From a checkpoint of a small sound classifier.
Model: log mel input, width 192.
Data: 39062 training examples, 58.3 epochs.
Rows from block 4 of a small sound classifier, named by matrix and row number. Rows with one number belong to one neuron. Each number is 500 + 40 x the weight over its row's rms, rounded and kept within 0 to 999. All counts start at 0. Numbers have three digits each.
After each neuron's rows are labels from the 100 clips, of 14848, where the neuron reaches its highest value: "loudest band" is the band of the loudest frequency at the time of the peak. Only what is clearly more common there than usual is listed. The data: synthesised imitations of 52 everyday sounds, one a clip. In brackets: how many of the 100, against the usual share in percent.
# fc1: MLP up (model.blocks.4.mlp.fc1.weight, 384x192), inputs 0-191
# fc2: MLP down (model.blocks.4.mlp.fc2.weight, 192x384, transposed), outputs 0-191

fc1.251:456494567452433492471534484531488555587513427513500504491499537508499523509555519548472442522505475587522481419511433513533416506466485469514488453536419509547559570502504538540503521485495510569506473410536447478516581499509504467453492546483521544541607499534565507472447517531460501512513558518518558584506462527440538461516491484446501466507516566472508487515539476477487511478483391521496455478521465534470518553463533509467498524524561505530484478491521503580537410459470544526489524407562496553605552565495560509530516482470462550518571497496491554531521530520524508477
fc2.251:464556491432448541447561513550479518547470545486493448453540434485459471511572555516493545457507502448531460503496451506470473506423545462464421475538534558506518495474449444526465533526545509544541503515504470509540478552519452481494448515497536452520469402519535487485447485495415556522537486455502481578513481482463484500527451472526453577481466517517572489558455533449498509463486435461535494488553527504530506490512545486490486509429478536473478555505539527583464458493485608549508544453567529543584528575505503484538524554489441542425588469550509502527483533449469586500
loudest band: 250 to 500 Hz (26 vs 10.1)

fc1.162:503510609534400444510537508517518529556472498554528481528505530504502497491526476523538561461571463489436456503515466562576502452484519476483480488474454552482499537498504485484519507494470567543409516457459506546454486473497505500474514532513500594537452458473529506493472577535448546522510506475540478461475407465501548520548501570522519490529529500502542457511511519498572478504489424433454538416426514477450485573466450519529489537598543436563503540519473494513499438465467538463444492521545556531445489495471616424454471511494489473574519447440544477512469491542502542534
fc2.162:519542486486484480487440463450549488510446516383534529436376551488556486490504487452495471529406513510507477572559523465493449484513490540513553595558476464465499517490527519495507537478523443510507455566535437487516485495461495566513505518500526564523478417494433543423517501504460499482512492430503526519485559473524492490535591502552514493520564502466413544430503509498569548539458470532504493475480523491503533454450462497464539501464503577456586497557440493392533506480501467544554514486506505447527571521471513507531445450519533494445506535529525443553529498498428464469
loudest band: 250 to 500 Hz (31 vs 10.1)

fc1.149:484596450448540522456581499510512558474479467572427546466481557539533467470510507475504501547526440530469545549515507463473507480482486529496543471538489558522522518443533571472506582534406381547448443473488492425479563421516454438494506515559541519527532465552481510478499535532494526557507522510518494464530569467506494482436463529496505442485482521434479535494488459507493450469499480503492545482569463508548431451577482574530498506589472475480508544518454532549504475499468498499513434452510429513489560534538534484571510465591465460438531448475520560524470495511449530498
fc2.149:497484479522572541485423542467596497494511472545477531496452514485598514442543557507454499484417485643474576477519590465527491463498457413571446505516485517503527487544465550551498492487505430490441494565456502518493519498544438555537518470554517488524453473514413499526472512524510485536422518512511504469522562568487474502442525458521447478479427462478469494533432469420447514456568529549498499477480507547551509451536540502468574454507539497445486472450508478513469511528540491501430572527450499476509486453443442556494464487481536490453550494514501493465528521530544488488
loudest band: 2000 to 4000 Hz (43 vs 9.1); 4000 to 8000 Hz (32 vs 12.2)

fc1.24:494561456489483492518610478446488553542555559532469515475535514440493522544494491458519415530543493469494531510479528528490472464445491450533465557484483499463456604467551534491460487540456502576521504536476545501478528544451493502401524526473548576505424501482498523462544504498482541528518556570492493539415508457431517567522507550457511519444524461474506510484580572507484444450489504468507472443439537557462519506549484558514485515484515487457504509526533494514444435537442521452475460455565536503459443510616456454497504497529489503494565456475438618542493484526519506508
fc2.24:444457506591493561542435451480525564509582536489548473540489505486513454504458472522435513486546497514457490559497534517505486545454516486519492497498458478512560560489550464465441494452501501519511526524443552566459433510518413534519526464565523453491402502541470517560537503463536463530505437517494537459518552548486502469469543462570574502528483444495502509456431552482473434457540547529505521505457554494455503510515454479479495489437549529488546496423510437447415488503498498417497515503559508481588493473465555508573507482505468506438487608512403458516518467461450503468
loudest band: 500 to 1000 Hz (34 vs 14.5)

fc1.362:565469517421507484456498469519478490587478458606499518490575460491534394511493571496501508496551467459429450485476484509465527541449510526564527442397489522493533518475464389470481451465445465553482486429496486439488571448540474490499490518543534470534500452498519416555436518517524480511499499446487507525446485542540453569555515484485516520512471456529498511520479458507526460495505473490453489519529446546451512521501511544563462539520502447514505472560558596484521545497518518478494499583512473571472515473468541541594461532538467499583559442466547528501486452509463544473
fc2.362:525469593503473441569534420544508518523596467443486495470420512537444444468445490504431498470519522493465476518444453445515526499510564497486564521495468422575502459507538476538532468455514459466514468547517468490481552456549479549550504527511477543493538508532560490595553470508549427518442494477494518488487493550547523486546523515505525514470502580486463490498499537513563543601486483539481557487538472460451542526495545419460518470445474498517476508512469496474508481452537490465537600517410424500493471467481495551524539498555563408534421580465518487500480515504479458509
loudest band: 2000 to 4000 Hz (34 vs 9.1)

fc1.291:513514542502507550456439556513507536499489475526493560450495462525469475456536541469547532544531485535507555454493485487530510581465501498433472454469511478513545529543540562494512506496427493421442540563530515484544468445491531479400472551475542618518505498489535536526462433546508473495405516481576507490537459462483568449491495467519503505373490575502520472463515453455494486502434424501541499520504454560472475542469554509478491530539498499472527556491510461569469524501525525494534488479529494468430474475548529434497495423462453453530511527419562588498528411456475473498
fc2.291:581524512442436476457547556535441485461484519452465478482499509491456485465507463498525481541475475500438472523589499531453496525555545637457507552537496459502504499532532500519460479540514487478488462530557482472515484503479518559441501561486493594486469486498531481501534595540516494414542502440582429475502400424512537457535510500592557483433596578527545509491540509535460524574436572493502462464505456502508511476483514407471495488515463492498502482503519528460549454495452455522451461481514500480481520513514493481487517495558525493461472480390474515535419535519494509521
loudest band: 1000 to 2000 Hz (42 vs 11.8); 2000 to 4000 Hz (25 vs 9.1)

fc1.83:483547494460505520414487484472490554491487486593531506449499525503546521465487465570451488502521537430469540503511509504451450494531527494504521547535528590518510566488503558509509461438497496452441523418526473501500569503444495510484477543511561484487529436500488466507537427547516535492493497453520560568411534520544463500507458517492454459489545516478536510464527456496459500501554493433616524508567506498423464510425519525428471493565548551563463477435497396485504443460502437482521472454554523591459599513461468530504498435499498512503525486504561511503554482431536508542
fc2.83:598523546467525552495473459506551466483450563522487551439524442492522480504484464545550474480533474397491515502500479556487480488490455443468443475466436480536450529496500490470506445520539499504537585480517487487450541570501492486512508454525497517448454507471569504461470483425508483430535542490489493537458576522544513494496490549493516517559502489550438507484557501459435465529469492454549527440485520631466536529458360461473471464516502482446507464570516475523579591492554489594521433460575480533501472535471516543500482496572491507457507466465538535481526519481465478513
loudest band: 4000 to 8000 Hz (64 vs 12.2)

fc1.273:419490549508583450467454504470481550481479547544534527504543436486575504545528504494507516487583485527510457481428492614526492450462454546534542462463549526458420555510498508532484534554496494510408529486457494561542503472460437467483504520527507597472486494521469473449502495511418490482499473496550476476548535468487498562444528520535461430478526448476510538471421486537495504429503485466554493447475488423518504506503478530554519557523541473590517502556551438474501495559475492468423524498510467541461448470522476420432468508536432495489558471498431514603510469511505527503
fc2.273:511518548490519458586457442575505535501498465479503491422506514502487526470535559485469514472429470495443521531484440458461492522518509584511515503503460474487504545494531462494522537470526431507547500576484543432471541593508521499523418455522485544532584494474495510526517452463539521584488490454513498506488490505410480470506483490473589484560494392476453509472468485546546500406439542516469498544465553569504473482477559513464477491493565553445498475510509560469447475493534391483474481516519550473463430562484491502557445551497571505491505545548421490498543464536514425460
loudest band: 4000 to 8000 Hz (30 vs 12.2)

fc1.3:533464465519551501512532405579500484438504458524500489560489479556514442452496483590531538504487544527393484584523458457461537482503525512515564466565489587506451457483504529547531497526485468512399517524490467425492466516482495490517585465458530445519508428515560444575517489538570498502535455554511609560556468505537480476511494538473499462497471491476520441514540459538505427468509537432498515492596490456540544469499473494510501476509545451514499503468512471477500496467533491503513502526488532517536387458496548519562534500505467509533530491380507515527420463488475464489
fc2.3:545438485469433441536498448501536498483471469513449496519453543428483470475568480420467494525508515519506543503489498515443573566493488562511524476494416509548454574447469497532495522610507479501496471440505544405461523414535502555450531493401538525483499511535514508480508520574522529453511561460493508556561503479456549491521474477541495521458493528477525509499528484481506524507439506527446561563547449480504463519486521534604523513495495549468521542494519522467490466554482518391539482480505490554508497536529509479469581547556482558518489507547490547512405398407515510481
loudest band: 500 to 1000 Hz (40 vs 14.5)

fc1.249:519542518542497534511439512514535499443506461517454551607465436435479588505589578477551450500543446493457583455433495504500496521428489494511497530420457503477474568488504414529396510456479535492470485566546590521480497437485495475434489562475497518513506486493510477447477434523512448493441427540540568529563542539487516533506497503538498546450423449474493468524438477463530472531502473427569510487493501498565439525477475531575490543524471485483498524479533501500505527550472489465522494494504560520519537488499588456498504484447572509557518475536482510528526478504571526542
fc2.249:562416443421450503522494459510481493457431535537506469488473480445532426569516499527457486497533544521563504431467520444438530456507524482526508526507473466448462565489563478513445465545516523534576476535449450492530626456513486493503461574545510479516520497548505508491514530548494601536491495554458569482508585563426532489531502553555444598530501553452478509486460462479496509530490462508505494494490490547469482505552514503491475507524456465570511494449520520484567580524476530502478508489442457474471565501499477489473575478487489509409419415520519544470452539472479479483
loudest band: 1000 to 2000 Hz (31 vs 11.8)

fc1.142:541593581448509521445486500565507528516512471517463541385530510457471523457540455507524530517525405543537549532537509519463501529509505582435507468507532564518477546524500567518541501520456537583489457498549565439448457454475482524481460570435546603489464447447506485437516564502531483488532520448524504500443420478511567496537447524473501479475516500530498471483442514493476481530554522492510522520465547549446384523543490497480482563477563539489488523502519491514450505500420545515517437434552482458458497521587493428479523494559458527474506519534497442528507507481495531490
fc2.142:546502557539496445503474481553491506413455513467440469491408462544537548509453497511487536525446487519390480566557518551483522507485516609595525496521480510550472541490557460505495515439506450484491512597512514464507565433488488447451486498502480504484522463563535522522575527532551408480556503404500515541511521428484438488544549483499472451514565451484444466468483480536521491522469468504454550507526484520535513507488489484513551467520497493551472463492457452436559493495521470470511469514549562463489503460476530546554429441572564481515496511483504542478501396540434461475
loudest band: 1000 to 2000 Hz (28 vs 11.8)

fc1.27:525520467512500466414450504527541530484507509529510446422518490492609477474536480537475446492469443544454520567515468528473446489505556536469497492603567541455477545549481567506454500459558487579443536504524463451513512483507495509478453517526557507484497450420528519451444444533516525457504493446533565606487483453553475510521510489543522467503539457469563490490450452521459520466445545474521508517547544472469499475461509510481464483568589504562438448403506457470476421546491494517458446405521539593471507549502487480459473479507485479481489486515449519532500502586491511465
fc2.27:487529598543493532502513492562495505487483561418486501435489468516541513420469480508543500439496469438427461528534465527514523445476550546554485468460469402514491466552512494538548507490596471525486568536524522523507511524446485513493475518489463574413486536491486516490556535515506489449566516502520449487455517501476510479475511533431466508502515433505466456475541490514463569675500466438528493447507550594488574528483378513460493440465452511542485465564495477501541538457511473534518523505543539472507464473509482531531483477541488521469502526423566527536542505487474485501
loudest band: 4000 to 8000 Hz (41 vs 12.2)

fc1.125:479469447512601521487517489500535534473463559520448514531508493472512531438469581553495546497558479568454503512383588480399454547462510505542515491583488526566512470539539439526545473425495424421514466560531482441531493422506535447508466567538482466511497500524450536493471421544470400494505536489527559517546530503501523446444463502376410510452484446514461548492480506482497506576491495504523529500581541488517507486460549499505498442529498489529519508462473461500517522489492450473513473482485508454498481530467539490563436496536468562455533484496534486481504501484442497499
fc2.125:511501475540509521523550499497516482490484543500481506436590439455478605551472524402495502495453417506455520565494547465516530487576521510476520500466485466506505582483547473522522455456537566471563485508468548484460460496485481509574578549563452470435475438493485578459485494462512522503447433532458512505550400477508489515533542471459487501468537423450405483547531512453466503515586534552499457519449514465577558449554493495454439513440461517462524536516490525506481583549485510540466503541466473474532494479576458473536493499526441542499505482520512480552517458529469482432
loudest band: 4000 to 8000 Hz (42 vs 12.2)

fc1.220:439560492486553461458491515582405594461446538530436489451498468538517528517518478499573544470518475459547513546417579498494519470444487516501550501531512508472486535497474534559565524557484446523482488491521544497619499561442517454462445521461482542425472490476496545478459489476490605554552452483487536467428509470536524474516480559502478470431496497497459567545445478497485493502523475494507460549530487462467471469439472519517507494488497497582518517510447472493588534491464519480523425531496470485441534567534503450497567548490403512482533398492536466477473508462478530516
fc2.220:508545483476577462531513518474513445489542523482498472508499556491549589475483519418524521513482456554526545480439542503515459479428469476508459486471517499540471523455490479472537511455552462504510486519401570518512526550485531476507525485520493484582443537465480572505541409505521426477515537495485509479455502503434535485513542488481468536469492476515490549510441521466490465498528485546529449514422564489605520436555465539508486477455582508474582507508435463524478594467465484628468438450504469576520474546539413475513489542430431537555535463526515484512504477567487526493
loudest band: 2000 to 4000 Hz (40 vs 9.1)

fc1.379:457544461514513471488500583594420565474489582504456472459534468540471489469493508578553560504495480517502522539460533512484499443461489494539508503618561491500481518474456509480514542505545517483472361491486538518573448532478490449474414508513465505462480473457479521504447441495507490555507460512567550462457489460491486552516458520523445506471539518499401579534436546528523492486517483509525546472535541445534485459534507516494486490452555454527468522455387497471539473482507545451516428473463462476472501588535477464518501487499475527527504404512545474509474482471482592545
fc2.379:557524496457517476484437513519510462495514526466479506538549595489559528463533520467444531490476490514459489471483474468470408410424462476505442492481479512503512514473503532457503530551561488527532486520506514505509526476472515511466536534491502469552429494460529538513473407574503447486504537553474543554463494515438539473569505472528484513428487495476508554510445542502470387487472475526525430514395559530560522460524463485534481533482535485487557532488454492503515501542458522576411443521498446608553448539568420414498495525495463573531554451515465519504485487547505578497
loudest band: 2000 to 4000 Hz (59 vs 9.1)